From a checkpoint of a small image classifier: norm batchnorm, trained on histories of elementary cellular automata, time running down.
Rows from block 9 of a small image classifier, named by matrix and row number. Each number is 200 + 40 x the weight over its row's rms, rounded and kept within 0 to 999. All counts start at 0. After the name is the row's rms in percent of the matrix's.
After each channel's rows are labels from the 100 images, of 14976, where the channel reaches its highest value: "top examples" is what is common among them. Only what is clearly more common there than usual is listed. The data: histories of elementary cellular automata, time running down. In brackets: how many of the 100.
# pw: pointwise conv (model.blocks.9.pw.weight, 384x384x1x1), inputs 0-383

pw.317,097,174,207,188,266,148,173,210,171,203,273,204,170,197,195,198,150,135,187,204,103,229,193,230,156,129,221,207,228,224,159,189,230,221,284,238,230,150,156,257,172,170,147,216,255,219,202,233,246,194,207,171,119,208,176,246,218,177,216,227,198,260,134,182,263,168,222,138,201,224,175,172,236,169,159,194,244,173,190,223,183,233,223,299,285,150,181,159,219,202,218,168,184,176,213,217,164,192,177,239,206,155,165,249,210,142,145,167,208,270,196,232,225,159,204,244,267,174,204,157,255,222,220,178,233,185,195,271,179,168,197,173,181,245,179,192,161,202,215,214,286,205,202,192,169,204,247,164,198,258,149,239,261,159,207,161,163,314,157,149,137,188,181,218,179,190,214,230,122,227,214,187,199,254,274,219,148,231,237,182,198,161,221,136,198,162,266,146,250,186,213,144,226,156,244,247,195,151,226,113,267,197,240,244,166,223,122,222,177,293,137,208,180,192,283,209,209,226,140,203,274,208,162,112,262,123,136,167,140,207,241,156,205,232,181,205,214,215,271,195,183,162,244,217,266,155,211,197,127,234,170,117,184,209,192,148,204,252,141,263,146,131,196,257,222,216,241,264,201,199,194,146,171,254,162,180,180,161,179,198,207,145,163,189,218,163,154,243,104,136,216,277,229,155,215,216,125,141,164,172,216,195,227,203,251,209,193,170,254,155,189,199,208,192,175,190,209,141,226,174,195,196,237,171,192,134,206,229,221,131,174,236,285,173,204,192,240,180,180,254,211,245,181,190,204,238,188,190,228,174,178,204,194,263,204,175,149,219,268,194,176,170,197,197,123,216,249,120,181,248,196,221,233,271,131,146,152,237,128,232,151,154,247,239,247
top examples: 100 turns on (91)

pw.379,093,125,178,231,247,167,244,178,174,210,209,283,206,211,235,237,213,184,156,211,238,194,127,223,184,213,218,184,214,185,234,276,196,178,253,219,198,229,177,171,141,231,226,166,191,185,200,224,164,208,207,179,189,210,220,219,213,277,203,182,119,231,211,242,235,173,132,159,211,191,182,260,188,166,238,221,289,150,227,178,110,192,170,214,172,167,246,220,224,170,209,237,184,139,190,183,135,244,175,173,171,161,184,192,178,169,213,250,159,211,183,160,196,304,164,205,220,211,231,204,149,245,202,190,173,233,189,199,175,183,199,221,241,251,166,206,138,245,161,191,141,219,133,184,167,193,181,198,174,315,168,225,101,155,158,239,248,230,152,176,210,163,177,225,192,184,189,180,202,255,90,201,270,256,230,152,152,131,191,153,186,142,146,96,262,160,203,261,156,155,162,153,178,150,284,153,179,91,206,222,250,126,217,202,198,148,188,144,224,194,260,225,174,226,256,252,193,224,207,147,250,171,195,175,179,220,144,244,257,135,225,259,196,148,159,242,132,186,246,175,151,241,133,133,249,129,165,233,187,223,190,204,190,182,150,163,127,178,245,241,217,208,242,187,223,227,171,234,224,218,212,134,229,235,133,150,265,215,246,172,170,213,181,213,175,192,189,147,165,220,142,150,199,217,236,269,161,153,184,209,165,207,226,274,210,294,201,171,121,242,169,163,178,127,221,262,211,178,235,202,99,165,203,194,209,221,182,165,203,227,250,199,337,175,266,199,186,218,204,191,200,191,271,213,219,223,194,214,251,150,168,237,170,284,157,201,187,216,171,192,232,268,211,189,186,222,219,185,145,178,197,246,139,142,147,206,211,117,192,237,186,244,239,183,236
top examples: 101 turns on (95)

pw.214,098,116,195,262,177,188,140,193,225,232,214,196,265,217,173,238,311,248,172,105,208,265,164,194,224,190,145,291,270,158,237,216,197,196,258,164,99,181,206,163,172,171,251,222,181,180,231,235,212,212,228,175,227,182,227,231,177,208,142,287,194,234,201,206,202,224,282,219,200,230,202,148,174,225,228,220,274,188,146,240,185,192,178,181,144,266,239,236,169,205,219,157,179,222,247,215,204,222,169,190,232,273,224,194,182,204,214,220,152,150,106,215,157,144,188,228,224,171,246,162,256,211,127,319,175,197,112,146,214,138,173,150,173,182,150,211,109,197,259,171,185,240,172,316,146,228,228,208,151,194,151,198,228,173,190,200,257,245,243,219,226,159,243,188,156,216,164,268,209,189,205,241,176,181,220,224,216,182,177,123,156,176,164,197,154,212,210,152,254,206,199,205,177,127,177,207,244,206,135,163,167,194,172,184,199,221,241,273,184,172,299,205,206,233,214,228,163,290,169,100,207,204,273,177,175,130,192,172,229,161,294,181,181,253,205,301,227,273,151,188,182,166,223,163,145,176,242,145,180,231,209,199,200,173,159,222,242,239,222,192,240,239,289,217,244,246,187,230,215,214,140,174,182,207,198,164,198,244,195,257,157,188,233,219,206,210,206,230,169,228,143,249,256,182,201,193,248,173,182,163,167,173,204,161,253,159,182,227,136,180,220,195,214,157,212,211,170,213,213,182,233,264,192,198,141,208,149,104,203,209,203,233,172,233,173,174,114,187,159,253,120,202,204,130,198,251,205,156,156,181,211,196,223,215,192,166,198,218,178,170,186,205,255,142,153,242,148,220,236,153,191,247,215,286,249,197,212,240,175,117,186,219,210,233,113
top examples: 100 turns on (81); 000 turns on (78)

pw.138,089,190,221,167,182,118,208,223,208,194,247,204,246,179,130,221,220,161,176,161,115,214,202,191,69,106,236,161,174,224,195,241,186,167,170,158,194,242,172,235,180,145,154,154,251,149,263,202,227,151,154,174,228,204,218,192,179,174,213,224,120,110,177,159,194,259,233,259,241,215,160,161,161,284,174,168,200,200,208,217,176,207,195,260,168,237,190,220,256,146,218,241,195,217,143,174,227,302,220,143,119,214,198,173,179,222,264,127,208,232,222,235,207,152,175,201,138,148,190,270,134,166,212,96,155,238,233,134,182,211,133,91,158,246,207,160,215,158,170,152,119,213,191,220,290,176,184,247,225,141,173,244,144,200,251,205,234,181,184,186,216,147,154,187,220,196,213,250,154,189,157,232,212,251,212,255,260,137,178,156,195,200,225,224,167,180,225,198,236,182,226,147,125,203,241,154,196,264,211,166,207,216,198,159,172,227,260,185,172,141,240,148,163,223,215,201,193,238,211,142,166,216,262,278,218,234,154,204,173,129,163,135,193,286,217,175,233,157,160,203,216,152,241,141,212,173,154,203,207,231,211,178,224,177,135,213,214,152,199,183,180,240,159,215,194,165,148,228,167,168,262,210,208,228,221,195,217,206,99,253,238,183,106,165,132,215,222,141,268,219,191,211,169,184,241,175,169,189,252,192,187,221,145,199,129,278,280,235,208,161,219,230,146,188,230,168,250,182,157,228,213,225,153,170,158,231,118,181,202,203,232,180,210,209,163,225,123,203,228,222,233,165,128,244,142,279,148,190,202,158,181,169,260,259,198,205,219,151,190,149,163,224,184,199,155,230,175,256,205,219,154,255,222,169,133,169,204,245,193,221,162,223,202,224,177
top examples: 010 turns on (84); 101 turns on (76)

pw.135,101,274,238,247,254,197,182,158,215,217,202,213,194,236,175,219,144,248,181,233,170,198,164,195,257,200,210,154,163,125,197,237,208,190,189,172,201,127,233,130,225,194,203,221,149,208,263,138,157,194,194,219,242,238,232,232,131,193,119,201,178,153,211,247,210,247,172,188,191,184,101,220,201,245,258,179,245,233,210,284,92,240,229,220,175,233,206,125,239,130,228,206,207,252,203,260,199,199,232,258,150,224,124,240,156,138,248,193,229,216,231,205,196,205,162,226,150,243,210,179,181,185,186,257,228,177,186,216,186,226,243,269,155,206,158,185,157,208,184,193,245,172,231,182,221,252,180,204,200,168,182,192,170,258,219,139,169,190,162,144,185,202,176,183,150,224,239,212,157,194,192,187,151,208,202,188,161,184,231,205,147,231,165,170,185,299,181,197,238,237,276,169,176,211,161,76,236,200,177,216,181,163,177,164,194,198,265,130,159,230,256,212,195,243,211,181,177,169,128,153,204,177,122,193,187,284,200,221,170,260,214,314,186,195,196,261,233,147,202,182,146,223,199,188,274,239,233,169,227,196,218,185,180,159,289,227,226,358,136,197,231,245,155,176,183,222,200,303,110,259,187,134,151,217,160,259,159,219,221,178,184,196,220,145,209,214,180,248,166,187,275,265,224,237,197,190,186,105,205,137,224,210,246,236,239,224,272,97,169,181,230,168,179,210,187,146,136,233,215,236,199,175,176,171,216,214,219,260,274,183,169,199,227,196,239,239,246,245,182,169,251,190,158,287,199,225,236,183,233,203,166,235,180,259,169,134,216,187,162,187,169,256,221,176,234,123,171,222,256,198,235,189,261,172,164,180,131,188,120,215,195,214,245,230,228
top examples: 011 turns on (80); 110 turns on (77)

pw.85,101,218,223,223,190,167,194,211,182,235,185,149,280,176,215,198,233,199,190,167,185,158,169,217,183,172,192,200,189,225,184,175,168,176,256,162,202,172,224,143,125,199,150,196,206,209,189,134,210,139,151,250,153,216,241,173,164,112,206,200,231,216,192,209,183,190,200,208,227,207,231,224,204,146,185,148,351,263,242,213,264,184,124,206,280,131,221,202,192,152,131,179,138,178,229,142,143,179,176,119,224,206,223,212,229,107,194,202,236,144,237,179,243,170,228,218,282,153,219,187,219,173,179,170,189,264,171,176,209,194,210,205,280,220,213,160,163,185,162,196,186,187,169,193,209,244,288,228,240,245,297,171,148,142,186,187,277,243,155,213,217,149,236,143,129,204,191,189,179,216,178,188,229,144,158,208,141,201,238,200,276,196,199,169,172,139,192,229,151,174,206,156,201,208,189,253,198,232,316,231,225,200,208,173,201,192,264,212,213,187,218,184,156,298,213,304,223,237,203,163,150,212,211,277,197,209,163,208,90,201,313,175,177,212,216,263,192,158,215,272,185,188,175,168,221,186,164,113,246,157,228,177,189,173,258,214,160,120,230,226,154,138,268,193,196,185,211,222,225,228,231,247,184,138,223,150,190,217,203,269,242,167,189,180,224,154,135,173,161,158,161,143,200,194,226,206,252,170,172,163,125,209,199,256,251,201,177,173,199,202,148,158,173,149,211,255,163,191,130,167,171,159,243,195,207,278,132,189,259,243,205,131,222,219,203,230,143,212,190,219,156,252,207,145,217,138,214,288,157,147,183,191,201,207,169,152,220,177,128,247,251,255,140,153,213,252,257,177,154,182,128,127,242,144,204,224,175,198,210,181,214,233,201,150,189
top examples: 100 turns on (96); 001 turns on (79); 110 turns on (79)

pw.62,096,231,191,238,159,210,121,206,194,177,162,187,252,193,160,148,155,229,212,179,257,265,215,260,202,204,188,140,148,186,262,184,210,285,207,236,224,244,231,228,175,171,128,188,133,180,121,219,206,197,213,171,277,152,159,180,154,267,177,240,167,186,165,165,125,194,220,227,225,220,165,323,171,256,183,140,243,194,195,208,191,209,214,207,244,201,247,211,161,169,215,234,259,152,198,173,160,222,161,224,217,186,218,96,250,197,165,148,234,198,187,206,277,189,210,213,226,224,163,151,246,197,233,220,211,165,150,179,196,202,184,135,187,169,232,232,192,151,198,273,245,213,161,228,206,157,293,247,209,213,174,250,119,164,188,176,184,229,181,204,231,176,186,136,209,211,160,219,97,209,203,118,230,172,180,189,229,196,233,315,194,215,272,272,229,120,162,209,142,236,205,212,189,222,265,114,180,222,122,256,246,246,190,232,186,261,185,179,186,153,267,227,180,168,198,200,149,222,176,151,169,149,133,207,204,194,185,230,199,137,161,171,166,222,199,138,217,180,186,180,242,70,202,275,229,158,202,203,156,221,194,180,214,201,215,144,203,210,190,173,230,156,245,168,147,192,177,161,157,221,201,208,264,201,240,209,185,216,165,181,201,184,199,187,221,236,220,251,131,248,227,209,134,273,190,150,252,165,141,254,147,246,189,223,253,173,195,163,162,169,211,189,174,239,184,193,146,234,247,132,224,269,135,165,233,190,138,274,238,251,275,262,223,188,160,198,261,201,288,190,148,152,181,199,288,160,102,171,201,208,180,180,205,183,138,142,232,194,236,146,188,208,205,206,220,217,223,172,172,250,216,221,251,277,181,253,206,235,203,116,215,191,178,225,284
top examples: 101 turns on (100)

pw.77,101,132,224,173,193,236,142,241,256,142,234,143,171,289,183,219,184,230,208,192,177,199,252,170,171,219,160,170,201,205,204,212,128,261,164,177,157,150,192,219,162,194,148,196,191,229,253,159,157,197,247,290,212,230,222,183,136,213,242,233,161,185,257,261,264,172,219,214,183,293,185,152,124,146,207,223,128,201,123,174,172,163,130,223,187,169,215,198,192,197,153,199,232,150,177,281,227,164,203,219,180,222,172,203,110,222,160,239,224,299,297,266,206,187,219,160,203,243,166,266,169,275,219,198,246,174,94,187,215,174,170,197,227,218,205,121,130,247,226,207,284,198,150,169,157,237,146,204,162,171,157,278,167,190,261,196,269,205,178,187,146,170,213,232,196,175,197,168,261,178,212,158,226,239,197,187,154,143,208,185,234,179,152,213,199,234,201,241,169,173,168,227,149,226,204,243,219,180,203,231,223,196,134,226,242,110,175,208,162,228,203,177,232,233,224,228,204,183,100,207,146,159,189,182,244,275,277,245,208,159,215,187,222,168,119,135,153,199,208,199,204,185,157,189,126,187,240,263,251,190,160,169,147,251,187,253,200,202,199,245,155,152,209,148,238,258,185,174,169,149,147,150,213,215,191,211,171,194,213,269,150,254,157,175,127,173,251,282,152,186,196,243,273,234,214,241,275,223,216,216,259,192,165,205,148,119,209,190,175,150,274,224,203,212,222,191,189,178,181,211,242,151,149,229,177,223,209,183,204,164,224,229,279,273,216,257,162,185,191,205,272,184,192,158,225,183,144,134,255,202,172,137,215,117,176,191,206,232,255,147,262,152,207,190,266,246,184,137,180,224,137,201,163,197,218,205,164,215,134,187,222,232,165,187,167
top examples: 101 turns on (85); 011 turns on (82); 110 turns on (80); 111 turns on (77)

pw.319,103,202,210,242,244,244,236,313,206,236,204,188,203,206,233,194,186,237,147,181,222,144,219,199,118,170,220,226,188,216,123,228,181,214,253,190,211,185,209,211,263,158,208,275,162,132,124,163,179,177,185,241,224,237,192,223,154,214,256,170,224,238,194,150,154,215,189,207,180,170,145,197,141,65,214,191,201,203,208,175,203,207,181,213,193,165,222,243,251,220,237,216,219,217,231,189,207,144,220,174,178,211,142,186,230,263,207,165,163,124,237,226,177,173,255,167,218,149,280,209,224,175,228,137,198,234,205,217,131,271,197,164,265,260,293,219,200,242,111,167,237,220,194,205,246,221,182,233,106,174,246,188,182,280,188,196,126,213,111,203,150,152,180,260,176,123,174,270,133,187,245,240,262,200,184,174,204,201,176,198,278,142,272,167,195,207,164,256,215,172,223,238,254,287,199,193,254,156,180,175,206,203,193,117,193,240,256,218,160,232,200,174,177,144,205,179,313,249,139,140,262,212,225,197,188,192,229,146,161,219,257,192,139,266,156,217,199,120,175,205,242,196,187,231,202,187,252,221,136,140,192,261,208,242,168,197,210,217,265,199,203,154,186,202,203,170,139,219,229,201,179,195,128,202,256,217,195,165,208,197,205,148,195,148,212,248,245,198,228,185,211,180,220,104,204,154,159,260,114,198,195,205,223,250,221,257,170,223,144,245,186,288,118,235,214,146,242,215,147,168,170,288,222,126,225,227,221,223,194,227,141,175,196,193,176,175,171,185,161,269,242,174,219,214,176,209,266,194,216,200,257,208,182,202,190,238,170,247,169,293,187,130,208,178,193,291,170,191,229,232,194,227,186,197,195,185,145,283,218,202,186,133,185,179,269
top examples: 011 turns on (78)

pw.253,104,213,176,213,212,183,143,160,188,202,136,183,263,174,147,158,228,157,218,302,140,183,186,222,162,221,229,212,198,210,217,237,171,140,235,256,178,207,324,210,212,205,229,270,220,176,227,197,223,176,214,182,202,142,234,243,204,173,155,172,200,128,175,234,193,141,141,226,205,195,237,156,239,208,254,209,204,198,186,196,247,212,244,161,190,175,171,188,176,181,275,240,200,184,231,219,171,175,256,170,282,188,254,224,143,179,235,238,139,211,181,175,304,265,120,176,226,108,218,283,188,215,212,242,192,189,242,144,164,210,159,168,163,105,196,208,111,265,191,159,176,229,224,245,220,180,194,183,210,209,155,203,248,272,231,222,205,214,132,177,274,195,170,228,201,158,289,254,313,208,203,210,203,222,202,194,148,186,297,153,128,206,209,170,184,164,182,236,191,173,214,210,156,162,158,203,153,234,201,185,177,169,216,236,243,151,218,125,151,265,226,123,222,235,156,221,208,220,169,186,279,153,199,195,188,137,203,205,171,151,283,225,212,182,122,214,152,145,213,152,135,218,196,210,171,224,148,183,170,230,208,258,187,220,173,256,198,219,284,208,209,194,194,201,226,189,246,287,188,222,126,139,227,228,212,168,150,201,205,180,195,183,153,153,158,304,231,250,242,218,188,182,186,203,238,195,222,201,208,242,232,173,247,204,128,242,179,157,178,247,148,198,242,206,146,266,189,162,255,258,264,140,233,207,207,216,154,212,166,191,179,183,158,214,222,183,102,203,194,264,295,216,136,235,236,220,158,216,252,169,162,240,201,271,215,248,220,171,130,237,256,102,203,222,145,186,150,194,146,195,193,196,123,189,215,158,210,217,196,201,125,187,219,129,196
top examples: 100 turns on (86); 001 turns on (84)

pw.110,106,222,248,288,237,203,151,129,134,225,168,168,136,216,158,212,235,275,195,211,160,210,234,218,208,183,233,224,217,226,172,172,217,149,251,181,220,120,145,190,197,219,257,163,233,164,172,264,212,197,183,194,229,253,132,197,224,152,303,217,177,220,200,278,208,85,189,215,151,244,203,220,182,202,144,221,197,128,221,251,201,141,212,229,187,142,176,196,197,227,255,292,222,248,200,232,195,191,221,222,284,170,183,142,259,157,239,232,231,163,114,232,244,160,167,192,156,228,208,242,141,215,160,241,157,159,177,228,179,219,167,262,272,147,289,239,146,216,152,195,187,215,227,247,220,181,224,162,149,135,289,241,146,204,229,256,171,166,176,177,211,172,230,220,170,222,204,233,195,116,104,216,270,265,195,228,236,149,217,157,167,267,239,177,184,173,154,193,255,199,268,235,171,161,236,192,158,227,136,198,204,146,173,259,140,215,193,218,126,250,191,162,202,208,191,196,222,169,199,187,248,217,141,166,183,198,227,232,106,233,194,212,221,226,177,193,192,170,228,210,231,203,181,201,205,233,129,174,196,239,232,214,213,189,136,284,224,199,193,143,200,186,121,177,109,173,268,236,139,222,265,136,157,203,184,135,178,202,188,171,215,258,176,171,176,130,189,209,148,231,177,149,240,240,169,197,161,144,228,188,142,159,264,275,168,235,243,240,167,218,232,246,246,199,180,268,219,185,199,198,289,204,186,206,168,226,116,219,155,214,156,205,218,163,196,182,208,295,194,222,209,209,224,199,204,193,253,165,159,191,146,230,180,246,254,211,216,222,190,119,284,244,193,209,199,188,185,253,213,238,189,208,227,122,155,190,242,192,130,206,258,191,125,164,148
top examples: 010 turns on (95)

pw.44,100,150,123,159,208,136,217,210,194,162,172,209,192,236,192,160,199,186,212,166,205,152,240,139,199,227,133,215,174,191,153,114,252,140,217,154,192,259,188,211,187,175,196,273,149,224,195,165,196,209,164,98,146,243,246,157,164,210,215,123,246,229,129,264,241,245,182,137,164,193,196,179,181,226,118,162,277,194,194,178,206,189,190,262,219,173,210,171,189,179,198,212,223,278,234,158,243,237,191,163,134,237,282,216,215,223,210,221,197,124,214,276,142,156,183,265,164,221,295,262,123,192,289,164,220,126,174,227,232,125,238,106,227,190,239,187,200,168,171,130,158,149,177,204,229,171,210,230,198,238,246,206,233,249,160,183,195,205,190,149,230,176,189,165,214,214,181,228,189,184,211,138,154,196,217,192,236,186,154,247,185,181,261,204,219,277,176,174,178,180,317,233,247,283,222,139,294,197,237,260,206,149,151,268,169,119,204,195,162,192,187,125,239,309,83,166,198,234,203,233,179,172,298,154,230,210,182,195,166,218,202,141,228,172,242,217,150,249,229,200,169,174,195,222,180,191,139,171,107,254,242,216,178,230,200,208,198,151,215,247,237,240,217,185,182,177,236,174,243,274,157,161,238,140,204,188,205,210,207,200,147,194,195,245,163,214,195,142,173,192,171,273,185,227,231,198,103,208,189,171,201,153,218,122,212,157,176,191,201,179,212,220,195,226,178,152,154,147,144,180,214,199,208,221,164,204,218,265,230,110,148,212,133,141,211,195,182,270,239,160,239,245,172,223,216,178,223,163,192,178,179,136,217,201,189,202,236,157,175,189,217,183,154,189,208,293,245,191,168,185,209,181,185,151,131,252,200,253,177,182,193,160,190,185,167
top examples: 100 turns on (98); 011 turns on (78); 010 turns on (77)

pw.132,104,203,179,162,145,204,267,185,223,201,317,162,285,245,221,255,222,150,208,176,200,156,147,184,184,264,252,255,209,187,179,261,243,161,265,195,173,210,220,242,189,166,186,231,216,187,182,208,157,215,153,169,227,121,151,206,210,189,85,216,185,168,168,211,213,198,268,217,207,162,173,214,223,264,203,227,230,298,147,130,144,167,280,147,291,195,221,166,297,151,199,138,135,147,270,136,189,241,233,185,163,182,216,202,160,236,197,162,137,214,221,231,188,151,222,195,192,217,221,236,175,163,238,236,148,218,137,131,170,179,95,272,171,189,228,166,106,190,208,212,186,145,222,178,166,197,204,195,233,232,225,199,174,192,166,186,195,158,249,259,89,235,203,150,129,160,209,135,202,248,158,191,149,258,236,244,154,203,153,189,148,130,250,98,119,183,200,165,135,199,189,196,211,219,195,185,198,232,170,225,189,234,184,140,167,230,191,168,170,211,104,147,193,228,173,231,180,124,217,171,195,259,181,165,162,215,226,187,254,192,292,153,231,208,181,199,174,237,202,213,228,128,210,180,163,228,210,293,199,181,198,200,187,210,180,250,170,186,162,135,188,156,145,190,126,213,161,179,160,206,173,236,225,205,184,256,211,183,222,193,237,250,169,178,184,247,145,323,219,235,182,199,129,142,206,215,219,198,124,151,168,180,225,214,221,201,174,156,211,234,193,177,196,215,213,140,237,175,266,233,213,256,247,201,172,248,167,176,152,199,229,186,193,200,133,249,249,195,150,236,189,165,205,181,232,226,136,295,219,168,182,209,227,161,193,249,198,208,233,173,212,159,133,213,154,176,238,123,223,195,163,214,230,163,161,147,162,212,165,196,195,203,227,291,196
top examples: 011 turns on (97)

pw.171,101,178,195,215,182,235,152,158,155,184,233,207,134,207,167,220,228,195,184,183,235,230,161,247,218,163,182,128,157,224,321,187,173,203,127,235,191,155,192,200,187,233,192,161,216,167,129,187,189,212,185,183,226,238,91,173,181,150,216,254,172,274,183,199,183,153,176,227,246,241,190,186,208,200,195,167,167,203,154,208,227,211,270,259,186,159,200,213,248,219,203,258,218,266,246,243,223,144,255,238,178,168,123,197,245,164,215,134,168,171,129,188,246,156,165,281,191,177,256,208,168,135,249,183,173,180,157,350,268,154,231,215,303,214,190,158,163,180,220,182,187,210,197,231,214,205,170,206,258,227,243,205,206,149,154,247,164,150,288,192,226,272,237,189,305,167,116,172,181,112,242,214,187,218,265,288,226,283,229,274,180,263,217,213,212,245,298,215,159,191,195,210,136,143,125,215,165,159,169,189,199,117,206,157,266,250,188,168,185,210,259,236,264,152,147,169,192,181,144,216,202,224,233,164,223,263,228,196,190,184,222,288,212,181,171,222,235,186,238,232,234,188,239,218,229,154,202,240,140,176,160,128,214,178,172,157,122,214,176,185,208,238,228,207,183,240,124,297,166,200,242,162,212,201,189,184,176,196,257,162,239,182,182,225,178,186,183,195,199,188,139,226,174,203,188,196,183,241,208,164,189,126,211,181,169,145,200,235,212,178,329,208,193,212,207,191,164,226,204,167,206,239,253,192,277,181,204,211,177,212,202,192,190,221,180,219,196,229,134,121,220,283,215,220,135,266,135,127,166,171,159,130,179,213,182,195,216,98,227,242,211,189,152,215,243,232,199,224,202,233,200,232,193,200,184,195,246,226,213,197,247,180,166,198,144
top examples: 010 turns on (98); 000 turns on (79)

pw.350,100,228,203,202,153,212,207,180,212,213,269,219,228,190,188,215,216,214,229,178,193,240,236,218,160,153,151,147,257,215,222,175,162,232,284,210,288,185,178,257,207,159,213,211,162,220,203,219,206,144,163,190,221,191,244,157,227,240,190,150,135,197,207,247,197,194,186,161,152,229,221,219,203,245,134,281,220,142,171,282,160,134,202,226,236,171,344,246,347,154,263,244,152,188,261,135,118,143,180,194,226,200,143,128,201,199,198,164,184,164,178,243,184,145,187,157,218,177,214,184,172,219,145,176,140,203,179,180,245,196,138,228,209,222,221,169,244,240,200,210,211,206,166,194,165,267,171,193,241,230,259,135,184,214,184,190,188,284,208,142,245,217,212,196,253,218,157,233,208,316,193,187,210,210,244,235,217,197,197,150,133,258,189,242,203,212,220,165,191,182,152,163,203,180,157,195,160,167,227,217,189,101,173,147,180,221,137,157,162,210,192,178,221,119,181,176,207,178,229,216,185,267,189,203,160,158,178,242,115,194,243,232,145,180,241,192,151,130,256,217,189,179,224,236,191,236,260,192,210,208,209,127,196,134,177,117,277,213,216,133,194,191,186,171,184,203,182,235,190,200,285,164,248,138,183,181,174,216,134,162,195,177,232,248,243,162,176,216,178,175,238,225,172,163,130,211,167,177,156,258,141,179,217,260,240,202,169,124,228,174,270,189,200,283,182,149,232,171,215,154,148,235,239,230,184,193,162,203,244,149,203,156,164,175,217,119,189,168,259,164,212,227,97,233,327,172,241,184,131,245,241,206,173,180,159,252,239,161,186,215,139,190,186,181,267,176,284,206,206,130,224,285,193,201,151,204,212,207,209,201,174,186,232,240,191
top examples: 101 turns on (99)

pw.41,094,228,184,159,216,186,167,249,159,116,96,148,198,182,194,252,140,170,152,247,224,208,174,195,196,212,183,133,250,215,228,160,249,185,127,203,204,143,193,151,276,128,205,224,174,126,246,224,183,275,181,205,100,131,207,211,175,212,238,194,231,237,210,138,343,214,184,161,178,186,222,176,197,171,188,205,178,231,215,201,193,242,220,230,194,182,243,178,262,180,189,134,209,137,245,184,140,190,244,237,195,192,164,231,186,164,231,211,156,185,191,166,106,193,217,174,185,227,251,197,140,166,244,260,259,207,124,99,150,157,206,203,215,278,189,161,141,175,206,230,123,216,196,250,214,201,158,228,166,243,206,239,150,181,178,186,184,238,194,179,209,274,180,251,280,195,175,176,176,218,247,175,270,217,221,141,222,194,235,173,200,224,261,198,164,194,145,173,216,114,271,152,197,218,178,252,244,236,222,210,177,187,206,179,150,201,137,205,181,198,191,160,182,187,225,166,255,209,164,178,160,257,138,145,181,184,222,185,147,190,190,240,231,175,187,255,121,251,213,177,159,175,187,258,151,216,214,223,203,171,159,155,188,178,227,175,203,248,204,165,198,152,210,173,148,213,262,238,191,158,237,237,244,237,174,243,290,177,177,270,202,269,220,178,135,188,228,253,166,219,189,221,222,165,192,208,169,187,201,194,199,209,218,216,181,150,98,222,204,151,270,193,190,120,228,164,288,259,175,189,148,221,205,158,183,169,223,155,167,172,194,135,151,135,98,215,202,200,250,308,193,177,229,214,198,171,221,133,118,191,191,231,321,163,246,191,244,195,256,223,247,238,169,163,238,207,149,228,249,258,185,145,215,163,186,184,224,234,149,244,210,171,121,148,173
top examples: 010 turns on (80)

pw.351,099,231,273,123,218,152,174,175,142,172,250,188,236,167,142,205,153,205,246,266,181,180,209,190,211,219,236,171,268,258,186,162,237,205,255,149,174,145,188,241,130,253,186,265,157,204,208,211,134,198,115,219,214,158,160,137,237,194,207,241,165,235,243,164,216,224,217,105,199,221,175,185,219,277,243,174,167,190,222,194,165,170,214,180,163,226,239,178,220,252,191,188,179,179,225,190,153,199,171,215,145,132,233,125,184,121,201,195,138,168,235,259,223,164,208,199,177,158,253,185,242,226,251,258,153,150,187,159,234,170,171,191,182,247,180,221,227,202,158,194,157,228,227,189,197,177,213,223,107,185,202,164,155,214,203,198,185,203,155,183,168,239,232,203,249,212,252,187,208,181,205,146,283,191,219,280,199,144,198,214,243,141,174,250,224,175,142,141,151,178,168,201,177,243,248,147,149,223,133,154,119,159,194,216,229,157,263,155,141,191,172,165,204,109,176,236,179,230,171,109,197,160,195,223,199,147,175,272,187,170,150,218,196,239,158,168,193,292,204,187,256,188,147,223,230,183,186,263,194,161,199,222,167,154,193,257,283,209,174,239,191,233,162,173,137,197,240,257,159,165,171,264,186,194,145,211,196,170,189,263,221,192,216,240,183,152,137,290,179,222,190,160,286,126,195,206,184,224,193,138,228,239,172,104,214,157,204,229,258,162,260,148,195,163,221,150,236,223,206,162,151,125,179,169,204,137,194,218,228,191,175,131,228,224,221,161,169,179,153,193,168,192,178,163,191,151,161,175,244,290,192,234,210,217,153,201,155,257,236,182,260,108,163,118,156,163,220,152,197,182,226,150,176,173,214,269,84,197,151,167,109,162,151,187,247
top examples: 010 turns on (78)